Rows from block 6, named by matrix and row number. Rows with one number belong to one channel. Each number is 50 + 10 x the weight over its row's rms, rounded and kept within 0 to 99. All counts start at 0. After the name is the row's rms in percent of the matrix's.
# convs0: first 3x3 conv (model.mid.0.convs.0.weight, 96x96x3x3), inputs 33-43, a 3x3 kernel for each
# convs1: second 3x3 conv (model.mid.0.convs.1.weight, 96x96x3x3, transposed), outputs 33-43, a 3x3 kernel for each
convs0.45 096:67 43 55 63 44 45 45 34 45 45 47 47 49 49 53 73 40 41 62 57 48 57 40 47 57 63 49 45 60 51 55 53 62 50 45 45 54 38 45 61 54 54 34 44 44 36 43 50 45 47 55 46 65 51 33 46 40 59 61 74 52 60 48 48 48 38 38 58 64 61 60 41 63 18 39 43 52 52 55 41 58 58 45 46 52 40 58 38 72 70 35 50 52 54 52 48 59 35 53
convs0.46 107:41 41 53 53 35 49 49 39 47 55 50 49 45 40 43 53 49 48 47 63 48 23 56 30 46 44 66 54 52 49 64 41 46 37 50 46 35 53 68 61 51 44 56 50 36 64 42 43 32 54 46 51 63 53 47 63 46 49 45 57 54 44 52 42 29 40 68 36 31 64 55 47 46 55 61 55 56 42 44 61 52 55 50 50 69 59 48 41 45 53 45 53 57 38 45 44 69 47 42
convs0.47 094:52 38 49 47 42 50 43 58 30 43 47 48 43 38 56 49 45 48 40 51 73 39 52 38 64 36 55 35 43 45 73 43 43 61 52 36 42 55 44 30 51 46 74 79 25 45 33 40 53 70 56 47 33 46 68 47 43 42 55 62 52 33 54 57 38 29 47 64 68 60 60 59 70 47 48 59 53 52 55 57 60 54 57 59 49 60 53 60 64 58 47 39 43 50 53 32 47 37 48
convs0.48 094:43 39 72 44 46 53 47 37 53 52 44 46 71 41 60 32 44 54 52 41 45 37 53 59 41 49 40 53 68 71 40 46 64 45 43 60 66 61 57 31 53 48 45 36 47 40 49 55 40 60 52 64 54 52 46 42 70 49 59 37 69 46 50 55 63 47 69 47 50 48 51 54 37 38 32 45 48 52 56 55 62 47 61 36 48 56 77 54 52 52 44 49 43 41 45 56 53 56 63
convs0.49 112:56 50 52 59 32 37 40 56 43 45 52 45 47 50 46 50 61 51 45 39 52 51 49 44 52 66 32 32 52 40 58 48 67 49 47 45 57 56 51 43 59 48 48 32 55 58 61 35 51 62 49 35 42 32 54 41 46 33 51 49 45 47 34 35 29 64 52 62 56 53 64 57 33 50 58 32 55 72 36 48 42 39 50 43 49 63 43 46 46 39 57 42 56 45 42 53 43 46 47
convs0.50 108:50 53 44 44 52 56 55 38 46 45 55 58 52 57 46 41 46 47 44 49 41 73 47 45 54 45 46 33 54 44 50 58 59 38 48 39 44 49 49 43 43 67 46 48 62 61 86 42 36 53 56 60 60 40 46 40 48 60 54 51 65 44 51 52 77 51 55 54 59 49 39 36 50 49 57 48 38 43 40 49 61 47 46 58 43 63 42 49 43 51 55 48 53 49 46 47 54 56 36
convs0.51 090:36 52 32 59 62 52 34 49 51 56 43 27 45 43 60 34 71 49 45 51 68 66 68 41 64 47 48 41 62 43 39 68 74 46 39 51 52 39 25 47 50 74 49 54 44 64 22 40 43 48 45 40 31 68 41 40 55 50 64 45 49 38 66 58 36 50 36 52 57 61 46 55 61 60 38 34 55 51 57 42 52 42 54 64 46 55 67 49 26 48 56 52 37 50 54 40 33 47 41
convs0.52 094:39 57 41 41 65 51 40 59 61 36 41 29 47 43 71 47 75 36 36 62 49 49 34 33 47 53 86 45 51 59 75 45 51 41 55 49 45 44 62 57 55 31 68 30 60 65 49 47 47 63 38 55 48 36 73 43 51 53 52 53 51 52 37 62 52 48 62 41 35 55 51 32 55 62 65 57 44 42 56 56 50 56 62 47 53 49 48 53 55 37 50 44 51 52 41 48 55 60 33
convs0.53 104:42 51 67 43 47 46 27 45 63 43 34 60 48 53 66 53 39 36 33 52 68 70 41 27 39 41 56 47 46 34 49 68 66 61 45 47 41 47 43 85 46 46 51 50 60 41 58 44 33 48 55 52 58 49 62 59 42 61 56 63 41 35 40 60 47 38 64 41 53 61 55 49 61 43 52 42 56 52 46 68 38 55 54 44 41 56 62 58 55 35 42 58 57 38 45 53 75 63 47
convs0.54 088:45 36 44 60 37 59 50 42 48 62 52 34 47 46 53 51 38 47 54 40 52 51 50 53 39 52 73 46 55 31 47 66 59 43 47 57 57 54 54 44 58 57 41 51 38 50 41 48 39 41 46 45 51 43 50 68 48 44 47 50 55 47 42 40 54 34 52 66 40 34 63 46 37 44 33 53 38 48 51 46 47 60 32 52 57 73 53 46 37 51 60 65 44 35 50 40 36 43 45
convs0.55 100:60 58 57 52 38 53 44 58 54 66 39 39 23 61 59 42 49 64 67 39 41 50 40 51 44 49 67 44 37 65 34 67 57 50 41 51 38 52 65 59 48 46 49 48 67 37 48 35 66 36 71 48 49 55 55 35 45 59 51 59 57 49 54 39 55 50 31 67 40 69 52 33 41 46 56 36 29 66 56 50 60 40 40 49 60 62 48 61 51 52 48 50 40 32 65 51 50 44 59
convs0.56 101:35 44 49 63 46 55 44 39 65 39 49 53 55 57 52 38 41 51 38 43 43 59 37 50 65 77 54 39 48 28 69 55 62 51 32 47 53 51 41 59 45 72 42 55 54 48 50 38 78 42 51 58 64 43 46 52 59 42 51 54 47 56 47 46 48 63 34 41 49 57 51 46 55 41 31 58 72 65 53 58 50 49 65 46 50 71 62 50 50 39 26 42 47 57 43 62 44 50 67
convs0.57 090:49 62 44 59 69 55 50 51 55 65 49 51 54 49 50 57 42 38 46 56 63 50 47 46 51 60 68 54 50 50 46 60 69 35 42 48 55 60 37 44 44 67 54 55 41 49 54 40 73 55 37 35 68 46 48 60 30 52 54 53 65 42 39 59 36 50 56 63 54 50 39 37 51 52 49 42 48 43 64 55 51 47 54 49 44 37 72 43 47 37 56 42 53 39 49 36 43 50 59
convs0.58 091:51 55 62 41 63 59 52 34 38 52 52 60 41 55 46 46 45 48 64 51 41 48 40 55 42 57 40 64 36 48 59 53 46 65 71 28 53 44 46 73 48 35 64 75 39 45 55 45 45 67 42 40 60 40 61 56 50 61 64 46 53 70 48 55 49 46 53 63 43 55 47 55 47 65 39 53 35 62 62 66 71 43 50 52 52 61 46 63 47 30 49 58 57 42 58 46 29 45 44
convs0.59 096:41 57 51 51 49 41 49 48 38 45 44 43 39 52 53 44 47 47 42 46 58 56 60 44 60 43 41 52 50 58 43 49 31 60 44 60 66 71 41 43 47 54 40 57 40 33 61 54 62 53 49 47 56 40 39 64 45 57 63 43 60 40 54 55 48 60 53 63 23 62 52 39 36 58 43 45 66 64 57 44 54 55 44 45 53 65 41 51 61 50 53 40 54 49 49 31 49 59 51
convs0.60 092:48 68 34 62 69 50 58 26 47 50 46 40 59 50 66 44 56 45 48 43 40 59 50 47 56 36 45 48 55 33 54 43 43 63 49 57 51 55 56 64 41 46 53 45 65 43 53 49 30 68 40 45 59 51 47 60 56 59 30 35 34 44 51 46 53 40 49 57 47 42 81 47 63 49 42 37 51 35 54 44 63 64 61 32 43 35 49 49 61 52 57 45 46 65 51 46 49 60 58
convs0.61 098:70 45 67 48 48 59 55 54 46 52 34 45 50 59 43 54 60 45 54 53 75 39 61 28 42 46 79 52 37 42 61 37 39 61 34 41 47 38 76 56 45 48 53 57 50 31 37 58 63 49 48 49 41 53 34 67 47 47 48 48 37 71 40 49 49 62 46 29 69 49 44 41 40 56 53 45 42 46 50 40 61 44 56 42 62 39 54 57 59 40 29 62 47 43 44 51 65 48 42
convs1.45 100:45 55 56 53 57 34 49 41 47 64 51 36 43 38 37 59 49 49 45 62 54 49 56 48 61 35 43 50 43 59 54 56 51 36 43 55 51 34 57 56 70 44 55 39 46 56 61 71 49 40 59 61 51 60 53 36 64 32 44 49 61 58 44 50 39 53 21 61 49 51 65 30 33 53 48 41 59 48 35 70 46 37 58 57 57 51 41 57 39 51 46 60 43 52 41 59 54 37 53
convs1.46 102:52 49 38 24 55 53 54 50 57 41 34 31 66 37 60 57 48 59 40 47 67 53 54 50 56 29 46 51 44 57 52 60 58 54 38 57 45 53 38 62 46 59 36 49 44 55 60 63 55 48 55 49 48 48 48 63 49 45 49 51 34 49 52 48 36 54 66 54 47 30 57 45 44 51 71 38 47 50 57 35 54 66 52 53 63 63 16 47 33 63 37 61 47 46 67 69 52 38 45
convs1.47 104:64 46 65 51 43 42 48 41 58 35 53 51 39 37 48 56 58 51 55 44 48 63 43 35 47 52 53 53 58 54 58 46 48 47 52 55 55 56 49 51 64 41 55 47 42 57 68 49 28 42 52 33 54 50 49 45 51 34 65 52 49 39 41 58 54 46 44 56 55 53 25 34 35 39 66 53 34 57 49 75 64 45 49 52 62 44 60 44 47 65 50 45 54 61 35 46 61 48 56
convs1.48 103:41 58 57 50 37 39 43 56 47 46 36 43 55 48 17 64 42 60 57 44 50 42 51 66 61 41 53 53 45 54 42 33 57 47 67 51 55 53 40 48 45 33 69 62 64 52 67 54 51 41 39 50 59 61 29 54 47 50 42 47 32 68 47 38 59 42 45 56 47 39 53 48 38 34 53 34 62 44 52 28 71 58 41 52 59 61 49 47 54 59 40 49 52 54 61 53 47 36 38
convs1.49 098:41 63 48 43 51 57 52 52 61 53 41 49 47 49 54 57 43 43 65 52 47 37 46 40 38 44 54 43 52 52 46 57 31 53 55 52 42 57 61 45 60 69 41 33 70 54 57 41 48 62 62 59 32 61 57 51 38 53 46 45 64 59 33 54 46 49 52 43 50 42 57 55 70 40 37 46 49 38 61 39 50 45 48 45 54 62 62 54 63 66 50 55 63 49 60 22 35 52 38
convs1.50 100:46 62 53 54 54 45 52 33 51 68 38 54 49 66 47 50 38 50 56 54 41 40 41 46 56 38 66 49 68 43 41 39 66 53 56 47 45 43 49 34 54 51 61 59 62 67 49 51 38 73 33 44 45 66 60 42 43 50 40 54 67 78 32 54 70 53 46 43 47 31 47 45 49 65 55 57 36 40 38 46 28 46 40 46 50 37 64 65 67 65 56 53 49 57 42 66 49 39 47
convs1.51 098:58 57 67 39 34 25 41 55 60 49 40 42 20 57 55 70 34 51 65 61 45 39 46 49 44 54 45 36 51 67 61 55 39 46 51 56 47 50 62 55 57 37 52 44 44 42 61 63 50 46 49 59 51 36 38 48 46 36 62 64 58 35 33 37 67 28 68 45 32 48 44 45 52 41 42 71 41 47 43 73 39 47 58 55 53 66 54 41 58 44 47 49 47 41 53 45 61 34 45
convs1.52 097:18 57 56 54 39 47 49 43 49 42 38 58 35 55 48 48 54 34 33 61 50 54 55 53 47 41 40 45 35 48 65 71 62 47 41 52 49 60 54 53 53 60 51 44 49 57 47 46 57 40 47 41 59 51 63 31 50 45 44 50 66 51 39 45 36 56 23 48 52 56 47 63 61 35 43 46 47 58 29 47 48 49 49 52 60 48 69 44 42 52 49 45 51 46 53 55 56 42 29
convs1.53 101:50 38 61 36 34 64 44 47 52 26 60 59 55 31 21 59 64 58 56 55 52 49 45 41 39 64 64 54 32 39 47 54 58 66 56 44 55 71 42 46 59 49 56 41 60 49 53 60 41 61 41 36 45 72 63 36 55 42 33 44 53 50 50 62 51 37 40 53 50 51 48 39 49 38 42 42 34 61 67 41 47 58 46 56 55 71 55 41 49 53 50 51 44 51 51 55 49 45 48
convs1.54 098:29 59 53 40 40 45 61 64 45 53 39 53 53 38 45 60 46 35 48 34 52 38 36 34 48 46 46 55 36 53 39 49 31 56 57 60 48 58 62 50 57 60 56 39 42 57 53 60 51 41 50 33 48 50 46 39 30 48 62 54 49 43 60 40 51 65 55 38 43 45 25 49 41 41 40 48 53 47 49 67 54 57 52 43 59 51 49 33 60 37 52 50 52 48 44 61 39 57 47
convs1.55 094:29 53 36 55 63 51 32 36 44 32 50 45 48 39 55 62 52 29 35 57 69 60 63 43 34 65 30 46 70 64 47 44 60 52 31 63 63 56 58 62 39 57 64 46 41 44 45 60 49 67 40 57 59 38 63 64 40 26 40 67 40 59 48 40 46 48 39 46 61 70 29 51 56 76 35 49 56 38 38 43 49 45 45 49 42 61 59 39 56 49 45 47 65 38 54 61 37 37 47
convs1.56 108:66 42 51 42 34 53 43 59 67 41 50 46 48 46 54 49 55 65 50 42 45 40 40 52 59 48 43 37 69 55 59 51 52 67 44 55 42 60 53 51 51 48 79 37 59 44 46 58 52 44 43 46 43 53 51 36 53 51 38 54 54 39 54 49 43 47 56 40 40 39 35 42 41 48 58 59 49 40 51 67 44 57 57 44 54 42 48 52 48 29 39 43 69 40 60 47 42 53 35
convs1.57 101:44 51 58 43 38 45 43 28 57 66 53 24 60 31 52 42 41 39 52 43 54 48 56 61 64 34 35 39 41 47 47 54 53 46 59 54 59 53 50 45 50 53 73 31 40 47 40 52 48 41 39 57 62 58 50 45 56 59 43 30 60 57 46 59 52 60 37 45 51 47 45 43 49 37 52 44 60 54 45 65 52 33 73 61 36 44 58 64 54 51 48 39 44 63 53 56 51 61 39
convs1.58 099:48 52 53 42 48 50 37 45 38 42 45 47 43 45 43 39 57 31 54 41 55 57 69 47 47 44 54 56 56 42 57 45 48 57 53 63 54 47 67 54 54 46 51 58 55 35 53 57 46 55 48 65 38 49 75 47 38 61 37 41 46 60 55 42 39 47 48 26 43 29 53 56 48 38 40 26 55 60 55 53 40 74 62 53 50 49 50 38 45 59 59 43 46 58 49 44 64 47 57
convs1.59 096:59 47 43 30 60 56 41 50 44 39 51 49 37 41 45 51 73 39 56 56 34 45 40 61 44 56 49 23 53 35 58 66 50 55 67 44 54 34 64 59 61 57 44 46 55 42 54 67 62 43 55 38 35 52 42 49 61 51 36 52 59 29 47 59 53 35 46 69 35 39 46 31 36 56 48 29 46 52 47 53 54 70 58 38 41 51 58 54 53 44 56 33 51 57 32 61 50 48 46
convs1.60 097:46 71 41 48 60 33 62 40 39 60 64 33 42 42 40 50 56 47 45 71 44 59 50 53 69 61 56 52 45 55 66 55 51 45 51 55 47 67 49 58 43 41 60 44 51 47 51 63 42 51 63 65 66 58 62 41 57 56 40 42 53 44 57 37 43 42 41 56 45 57 55 43 53 71 43 52 42 66 56 53 45 32 50 61 54 56 57 49 35 44 36 46 45 51 55 49 61 51 56
convs1.61 094:54 51 38 63 47 50 34 61 33 36 44 56 52 47 55 40 54 45 61 44 44 47 71 39 38 47 50 66 54 36 64 42 51 59 35 53 41 55 44 53 61 45 45 56 58 44 58 72 46 52 40 30 57 61 54 47 42 62 51 54 56 38 54 63 36 46 36 62 43 48 49 46 49 60 56 46 42 52 46 43 44 64 36 39 36 51 39 50 57 53 50 52 36 52 49 41 66 34 46